{
  "dataset": "synthesised imitations of 52 everyday sounds, one a clip",
  "win_length": 512,
  "encoder_depths": [8],
  "encoder_widths": [320],
  "decoder_norm_position": "pre",
  "decoder_head_dim": 64,
  "decoder_fused_qkv": true,
  "decoder_parallel_block": false,
  "decoder_positions": "learned",
  "decoder_connector": "mlp",
  "decoder_tie_embeddings": true,
  "init": "xavier_uniform",
  "learning_rate": 0.0012,
  "max_grad_norm": 1.0,
  "max_steps": 14300
}
Rows from block 3 of the audio encoder, named by matrix and row number. Each number is 128 + 32 x the weight over its row's rms, rounded and kept within 0 to 255. All counts start at 0. Numbers have three digits each. After the name is the row's rms in percent of the matrix's.
# pw: pointwise conv (encoder.blocks.3.pw.weight, 320x320x1x1), inputs 0-31
pw.114 100:146116145128089111142078134082139083133147142141105140075152130110142129149158139118133140142143
pw.115 098:097160158155145115180098134122133178097100081112106123056135124154170148078152141146143181115153
pw.116 093:135055114129119121117121178180152147188078144088095133146169164044149134190148109153174133116097
pw.117 101:164143093115120127052130134111135104102146117117137123081137103167071087123074151098112101089140
pw.118 100:025200156143075050143118110070114118132129061140069053097159204117197150115128107095133177170121
pw.119 095:130140115157105146191115098109161155100069113129145068074084138110135124109114178063131158128178
pw.120 100:163147160154168091163158101111110095165141192080089130108127204122146138086137154149152197176149
pw.121 099:124148138144188138155096090100108135108077163184106129147197121155096136149132136094094116063149
pw.122 103:150097110150070186108069160132084118109115125075126151152138174129112078104117121142129116068109
pw.123 102:136124078086111139094108109127152135126119110108131184115078127144138111167161151136122098166133
pw.124 104:132132142141157088081148043088124090128144130114059119152136074157140127115127054167089146195141
pw.125 104:095103112116138154156096132179129132095110132167125083097138113093124091129152132105065134100105
pw.126 101:121140137144155201142069140150091147137094080130115120123132123096094146122124158095131130064129
pw.127 102:122135160179188097112119089105126112126097074152071111126096081106185128115148135083104128150152
pw.128 099:150078100096064100079118106198125093102137126141134166134139098078107108132108080101116093111102
pw.129 100:103158113125130144110090113113130153093126123094124095111135168164153118129126166098077128125175
pw.130 103:177121107149173117085159152169116125085146141112177130105124149091108098142070164103106158108156
pw.131 098:058094110127120146113110146198113144144127107107165110130181107137066131111094058138094101122097
pw.132 103:113049077167094108135066073070116126117108108155113134101117171110166127152093124097097061116114
pw.133 104:143130166130084083139094119107096067121119132142070092130147140123130142103086117138113190159137
pw.134 099:151161198148167138118123078124115139154077181119046090179137156160114164120124111121099133144130
pw.135 104:124139142106105141122177170160149096161121173132171144031121123121126131134109131091058054118126
pw.136 098:049148136180155112185133150164096123153139094127064133092133114101187180193157167126112126131121
pw.137 107:123052139182124099133043117117118118110131126123152112127160160149131138123100078146113071102141
pw.138 100:083135157146110097112134174136167164091065128115159162137101153136107106087142114167099151108134
pw.139 100:134096096109103082084121119128138127155098096087150171092160115152089098115141072159164116110055
pw.140 102:110128104130125094124119111096145112116147142078133090116159166174156152107167117196108210120112
pw.141 104:199059116141091164172107151158070156101146189155171098102145098177085116128118148099168132105085
pw.142 099:115149145187152037221146142096125098094116083156121142112087113194144151112097066143124140138142
pw.143 097:116133128169151116149160110125145091127137134121106096176160124176119095146126135195139144140124
pw.144 104:127142121085111164105140129120144096132101121173129034075093080099105105179119103164096150099145
pw.145 107:132152061086110167140150110112133133081148143139128135136107172164117152087168125114135123144061
pw.146 099:115126167099112163108190121155131098108120119132153107135118080134137111166118103058088149107117
pw.147 098:141105085075157080183131129133129138070086149167103058109130132167101136112126133102153117163137
pw.148 096:141130129097124113135133116143150122158145191122195106150076167170154131166201097136197144078143
pw.149 102:117120122130117115185157105066129095102149117119116106116089127181154125163114098124137152156134
pw.150 095:154123127148173085152148129181146118137138153148130125163173080061165164138099108120076135080114
pw.151 100:093127134115191151121077088136097127156046116095108120146126071094100158142101104092138103155158
pw.152 103:101121131126133040121118106139093137142139088137152147099106157146152135138161179115126154169110
pw.153 100:157133123165076136112088121101120125134114167124123139078166145089142081108094147174134125137132
pw.154 101:132112078123090132134061116148159155117136106071168131143084126178114151083183081128114154093132
pw.155 100:121107066122091164161094125179156098113175152163226120144152093155162119088087141102115069123144
pw.156 096:123100090141115137143121091058081069058155149118097119165184162130133119127110135173088096138169
pw.157 100:078138078158105154162138172133104170119122096094127197083178097185124111144101150052109164096097
pw.158 099:175112179179167172175118159158122096103181145134141062126170141156114083131145105096104095099121
pw.159 103:112129150144187037141102129117069111103120088115096131172103164157158188129135150185126144079125
pw.160 101:152147164094126116098108149133102156120090105069115117120099127084091121127115152141126154168106
pw.161 100:175153140151159090156110156073152160151137139084080155101173076076082094090167140112146141129093
pw.162 105:134118112067073100148164064084136118087140125111109054113113121126082091198130158160048088111135
pw.163 104:128182081169085180067138149142120105142125136107162148102149076124124093116080097169169163164085
pw.164 102:070130118186143155138089142086119070078146111171119123126141123139117148122140135152122089123129
pw.165 102:150161102162056133088102172147133132147141136106127145084132077095114169116096133135094103167110
pw.166 102:151179134095088202145149145181069065134117132198162124145096129090136164162115114130121188145139
pw.167 100:033110131156107129120133092140118138106125000117127081101196131110113108113174151141144169172107
pw.168 101:110121097086118170144154085093129076154071095077112133127149153136083080135118149109146062097098
pw.169 101:067166140147190136142117111167150129107161079137095151186104133175129131094164096087079147161138
pw.170 092:214098135094124110170119155124181150100171220170132128139130241135096121134192082088134109113117
pw.171 100:153143107157144140098090086107137136111124075085122151115148178131103137124092131145106168157101
pw.172 101:140135176080121151147110111186115130163149143121146126133091150029101122240181147138152141122090
pw.173 104:158149088127181121118110109094117155188098169170091135141126114073139175142167099191156142128120
pw.174 101:123136116137129123104154148173158164117120134131131146139139157042137076098126136164105138138130
pw.175 093:133115114166132194103089121120097085160207170093156139148126167167117122079128123112120084188175
pw.176 101:152064108092094193172128148127155163069115213167135104113076103113071092152111130094131114091082
pw.177 103:102133140096085091129138149145170134189083112078133123046075101116133128110161182173131161087166
pw.178 104:172098159137112155136081153122130115130111154119079110087136127098148158153170142122140138152105
pw.179 099:123139127134110135108082129178099038078174116119148115183163174142124083132100095033087107031150
pw.180 100:098167135132128114182115101066138144108102052166132087157162115144090075136089102102098079094137
pw.181 101:128091143130154060080091131151089145132137105080086097151083113175159118102131134156124190137161
pw.182 103:139156183124108114162140083147139075101195149120136062130192118128126110103125177132128158113133
pw.183 101:127120101129108137140103079072110142151120137103123099123134126180121162111131150157166199135116
pw.184 101:154179139100161133172139121126149131105084069156099123102065070075199092111177182106071151140140
pw.185 097:146122129086111090085092128185139150132063118095113118081110148097134129100146077099110107134094
pw.186 098:133123086126115199117051137172130138119160180145164126143134177082129087100136154151123064117118
pw.187 099:122103137117131136163107126117106147156083138151173152104153164140094121119124111113141111093138
pw.188 100:057240181103137109146136099099151133091061057115105126127141080131094132125128080127107143114121
pw.189 095:133144080109067153078085113113153157119088111125125100090147096157101113093131142106109093100132
pw.190 102:115179084148096140138107125083116106101152137140122082101096120158142130130116139122127106145130
pw.191 101:142093165119107147137129152075136130077133154106145080117160144107109090185167100131107121092099
pw.192 105:141127095147164158165137111104128126079122148088089098140117141170081107112126141158150173107111
pw.193 097:124139155155123101141138120099122147191135134136110114100116148121177162139099132115158119118172
pw.194 102:183113132121116127174113143117138170148127131181078158145129142125167175178164156179169145156110
pw.195 099:180176140149110080149132131138149116105178107162114128139120140158134140137123077160124173146169
pw.196 097:126138110077102094087114130140128111089159146144151059106111123150116121130128112121117170162104
pw.197 100:084084129128082118150167088098111070139174124121137092137125155170099148090120136178158142222123
pw.198 101:127129065109114187104108125079173222115124148172109166130111110179131160129166052156118143103125
pw.199 099:171187078177085122156132110169172109088101141145141153112135088087155102104142127188115111113107
pw.200 099:114141161154145134108093075147086147099173136125146138135156135110129154138136184114124165085084
pw.201 103:145119166096084079115102131147096112085116089114185147140118081164076115151133111142093100015081
pw.202 100:137108145088114166127132069158138100072170144126174084129115122171096103127137157126127100155117
pw.203 095:147103137117087202209113138199122111136106168147164099136139143027095087111136170151131088127130
pw.204 099:135190149109163153128056154134128173103125079090131118108127118138142157136126071138109178166136
pw.205 102:161182229160122112157128145081114104142071196141113073098190148135084109103081177114084120093118
pw.206 106:115141175132125124148144109140062000129136120154075144155139160107096119128114150105137129125120
pw.207 099:168150141148124124167058100131135163110149157128147112102120128110103091062129158113134074136117
pw.208 099:067157153183124114168156086096103146123121088104062120114104142155139105172128183074084134098122
pw.209 104:135137105107181145077148147161153151160136141146084123066110147069144146131153155140130165147151
pw.210 101:096141134121113175170117124126110125152165152201156132070172133119064100118129119102112081095089
pw.211 101:175163112159161099169119135116139122161131134108136134135171169122116137088127102151091116158151
pw.212 097:147121108056101159099109088038145114082200150164159028119074145171103080134152105119108119131167
pw.213 102:102155138142107086228091117156090133138104129104126150126115105137123151175165136147116154097128
pw.214 096:101158147165140072155115092158125117150143087091149135147132135117133108096123091147087108126136
pw.215 102:129123164177112122088129144046147153121173152103150129101115168111105127121103099117123155129150
pw.216 103:079110144183168122178102117135118131127095085102064145154083074129048082097061115093084126119125
pw.217 097:114138122136143092132086148131126133072170091068095079133135100085156189117122132117144156101171
pw.218 101:112115136118176154197106143147125124103154132170109121111099182138115116122181074200148125101138
pw.219 098:127144122183122115127073141123107118125165133097135150135171138111159130110103163107114083158132
pw.220 097:146114137176140100126117110084093108113100174166188135133167190133076113093135152152156187128107
pw.221 101:164086077170118135175128133043112140076102123121137094111156135151151149157100118121154123151103
pw.222 097:167105106151136119159098097118146108074057142134113123136128174106127152175119114107139132097154
pw.223 100:165149135136115106144111153109097098189107144100168194132141152162117116126125116169152114075117
pw.224 098:133113084121099191169165142107139138093138115147114092147132152126061123091176176108149133131077
pw.225 101:112130085108160118163151100087145104131166109198120142151132128203087140141163085116096120227109
pw.226 102:091164097107105115140095136156084145114103067154104124157073094171139089113131140105129157111100
pw.227 101:132156169088084089084106117045130100103122060135111142120143117134114112118143095157131106062090
pw.228 102:160128090078147170150160138142124106101144128096153100089081103148104103139140081139142126110096
pw.229 095:158117112098155136071095117092159119162155192152129139097161123112124148187168136168147148137130
pw.230 100:122158120141093127173120131149194172120096109125151148141120131075108123126120139124111144085131
pw.231 098:143118125159162122159122116087163118054183075129134130165092118123105134092158104163109119116141
pw.232 099:157157102132083108146140085161135102087100128167149099097098137156124130109087127134127140139122
pw.233 101:092143135085107135121097148100135147139148115068166092088142170117135156130132147139170156127146
pw.234 103:092143111133095161153070125148133102133135127157170157168122100133179114062132090082122105142107
pw.235 097:149106111097103151191116164140166163089154101124131141135157137088097113073162097129131119138126
pw.236 097:060127160135136090123095127119095087099107043144116134157143113108071097086139142164162160101085
pw.237 107:090118034092132116119132167143102100123129061097145183132111106088126050133108175088159140109156
pw.238 106:097146079075135131148156136122131151088091033129152119127129031171095108154104116024034110121115
pw.239 099:133116121095159085093133148146115118080086059120077127106091099145161127146136040135089120161112
pw.240 102:178090107135136170145079116100135101079191134147101120101126146115107176164154142123131118072106
pw.241 099:167141122159117170144085114163108155073207115119128099183115097162132154147099129146116151086150
pw.242 094:125146111151120064114080065141137109143138178173119137108099174057193126179130202116108162110171
pw.243 099:097112090164173167131125166144103149115055056098170124137189064145101121130098105150139119152137
pw.244 104:129174116119094110133113122077152132138166149069092076103104124125083100146133132130128138164191
pw.245 102:106150136056075113109132145140155126078131121131154097096082102205133125105147124163120152160177
pw.246 100:180011136128152140122079102102076107087139191149161115137162196122061167139121158103171100136104
pw.247 098:140145147149139120161113109105142112091111143105107117095056132133158145175089175114149120109163
pw.248 099:106178079113073154086148127154128064138151072107154129095084167160143097123169116149144164183148
pw.249 105:118108137101120109130161116114125132131158110134102074082059184164161096095096147106116171117148
pw.250 102:127100140116134136152050105119140124074171125114133125136138149154110105127082074156052115114135
pw.251 097:152145146128151098139107124116154154092089170167104102123113128101087109104144117159144119138127
pw.252 096:128162114119030113157106088137112049171119119132136135124122109175125150108112117155139105146104
pw.253 097:115086165089098140148106166086123106162175181127138166117188162125136138117131065103090171192094
pw.254 104:082193092157109102192125164205092136078113092155089116110150116092147148181159129056121154059129
pw.255 101:081138072138162147154122135151115134098161129125149093096129137095113148140152145133155144139083
pw.256 097:064160107126088196157102092094150135122108128116098077092097105104111109099115116099111142099155
pw.257 099:120172099092099096133198152121124105132159070114135113159130096185153111142083091146145108133080
pw.258 098:040127112096119164195126171240149154139129096146130139084118128093147128126137059128120130169145
pw.259 101:153094142139113148093093122136120121157118158121162114127117143109131162108202158119152175147087
pw.260 100:101090135140146164116154172116150144112121155155104137095115054142117136125128113100111114144126
pw.261 093:098170151179170130109084130113162133163129109157117126132139165091157175135141153090104164141144
pw.262 099:153119147140154098157085106110106098142141145122147140110082154143062123105098127080106127114096
pw.263 099:089121086125143127100141086165096140150089063081094126136188042110085108114126169131157137096080
pw.264 107:167182134122137140143126096125114148130129152112129100150096121150101132108124152146120146120065
pw.265 089:112156128153134079113154132141135092152124170121114106113122131133143137150106131144133099094170
pw.266 101:148142163154163156135048106100130159143092132117136165174125204115155093169154092146135121107083
pw.267 098:169127117083122120123155134149144124093158206145115127161168150108056122111083135126138122068074
pw.268 099:098137133091073129071099165040112110083206111108129105131108139102131110156128117140076145129140
pw.269 100:147124162081095178139113067113125087129168173167142091138069212170145160146183119168139168123146
pw.270 097:142119084101117122050099148105116136119140070091157123140151148089116133139128097163106140109109
pw.271 103:195169159110148085157112055117137113156088193155102113098144207147179147166164162141135110139144
pw.272 100:065095124150171118133131159144117110102094086107088134137158103107114146157150101076132174169091
pw.273 101:127043106106085167119063113186126131121159078113163092144113099108138102101118047100104114157111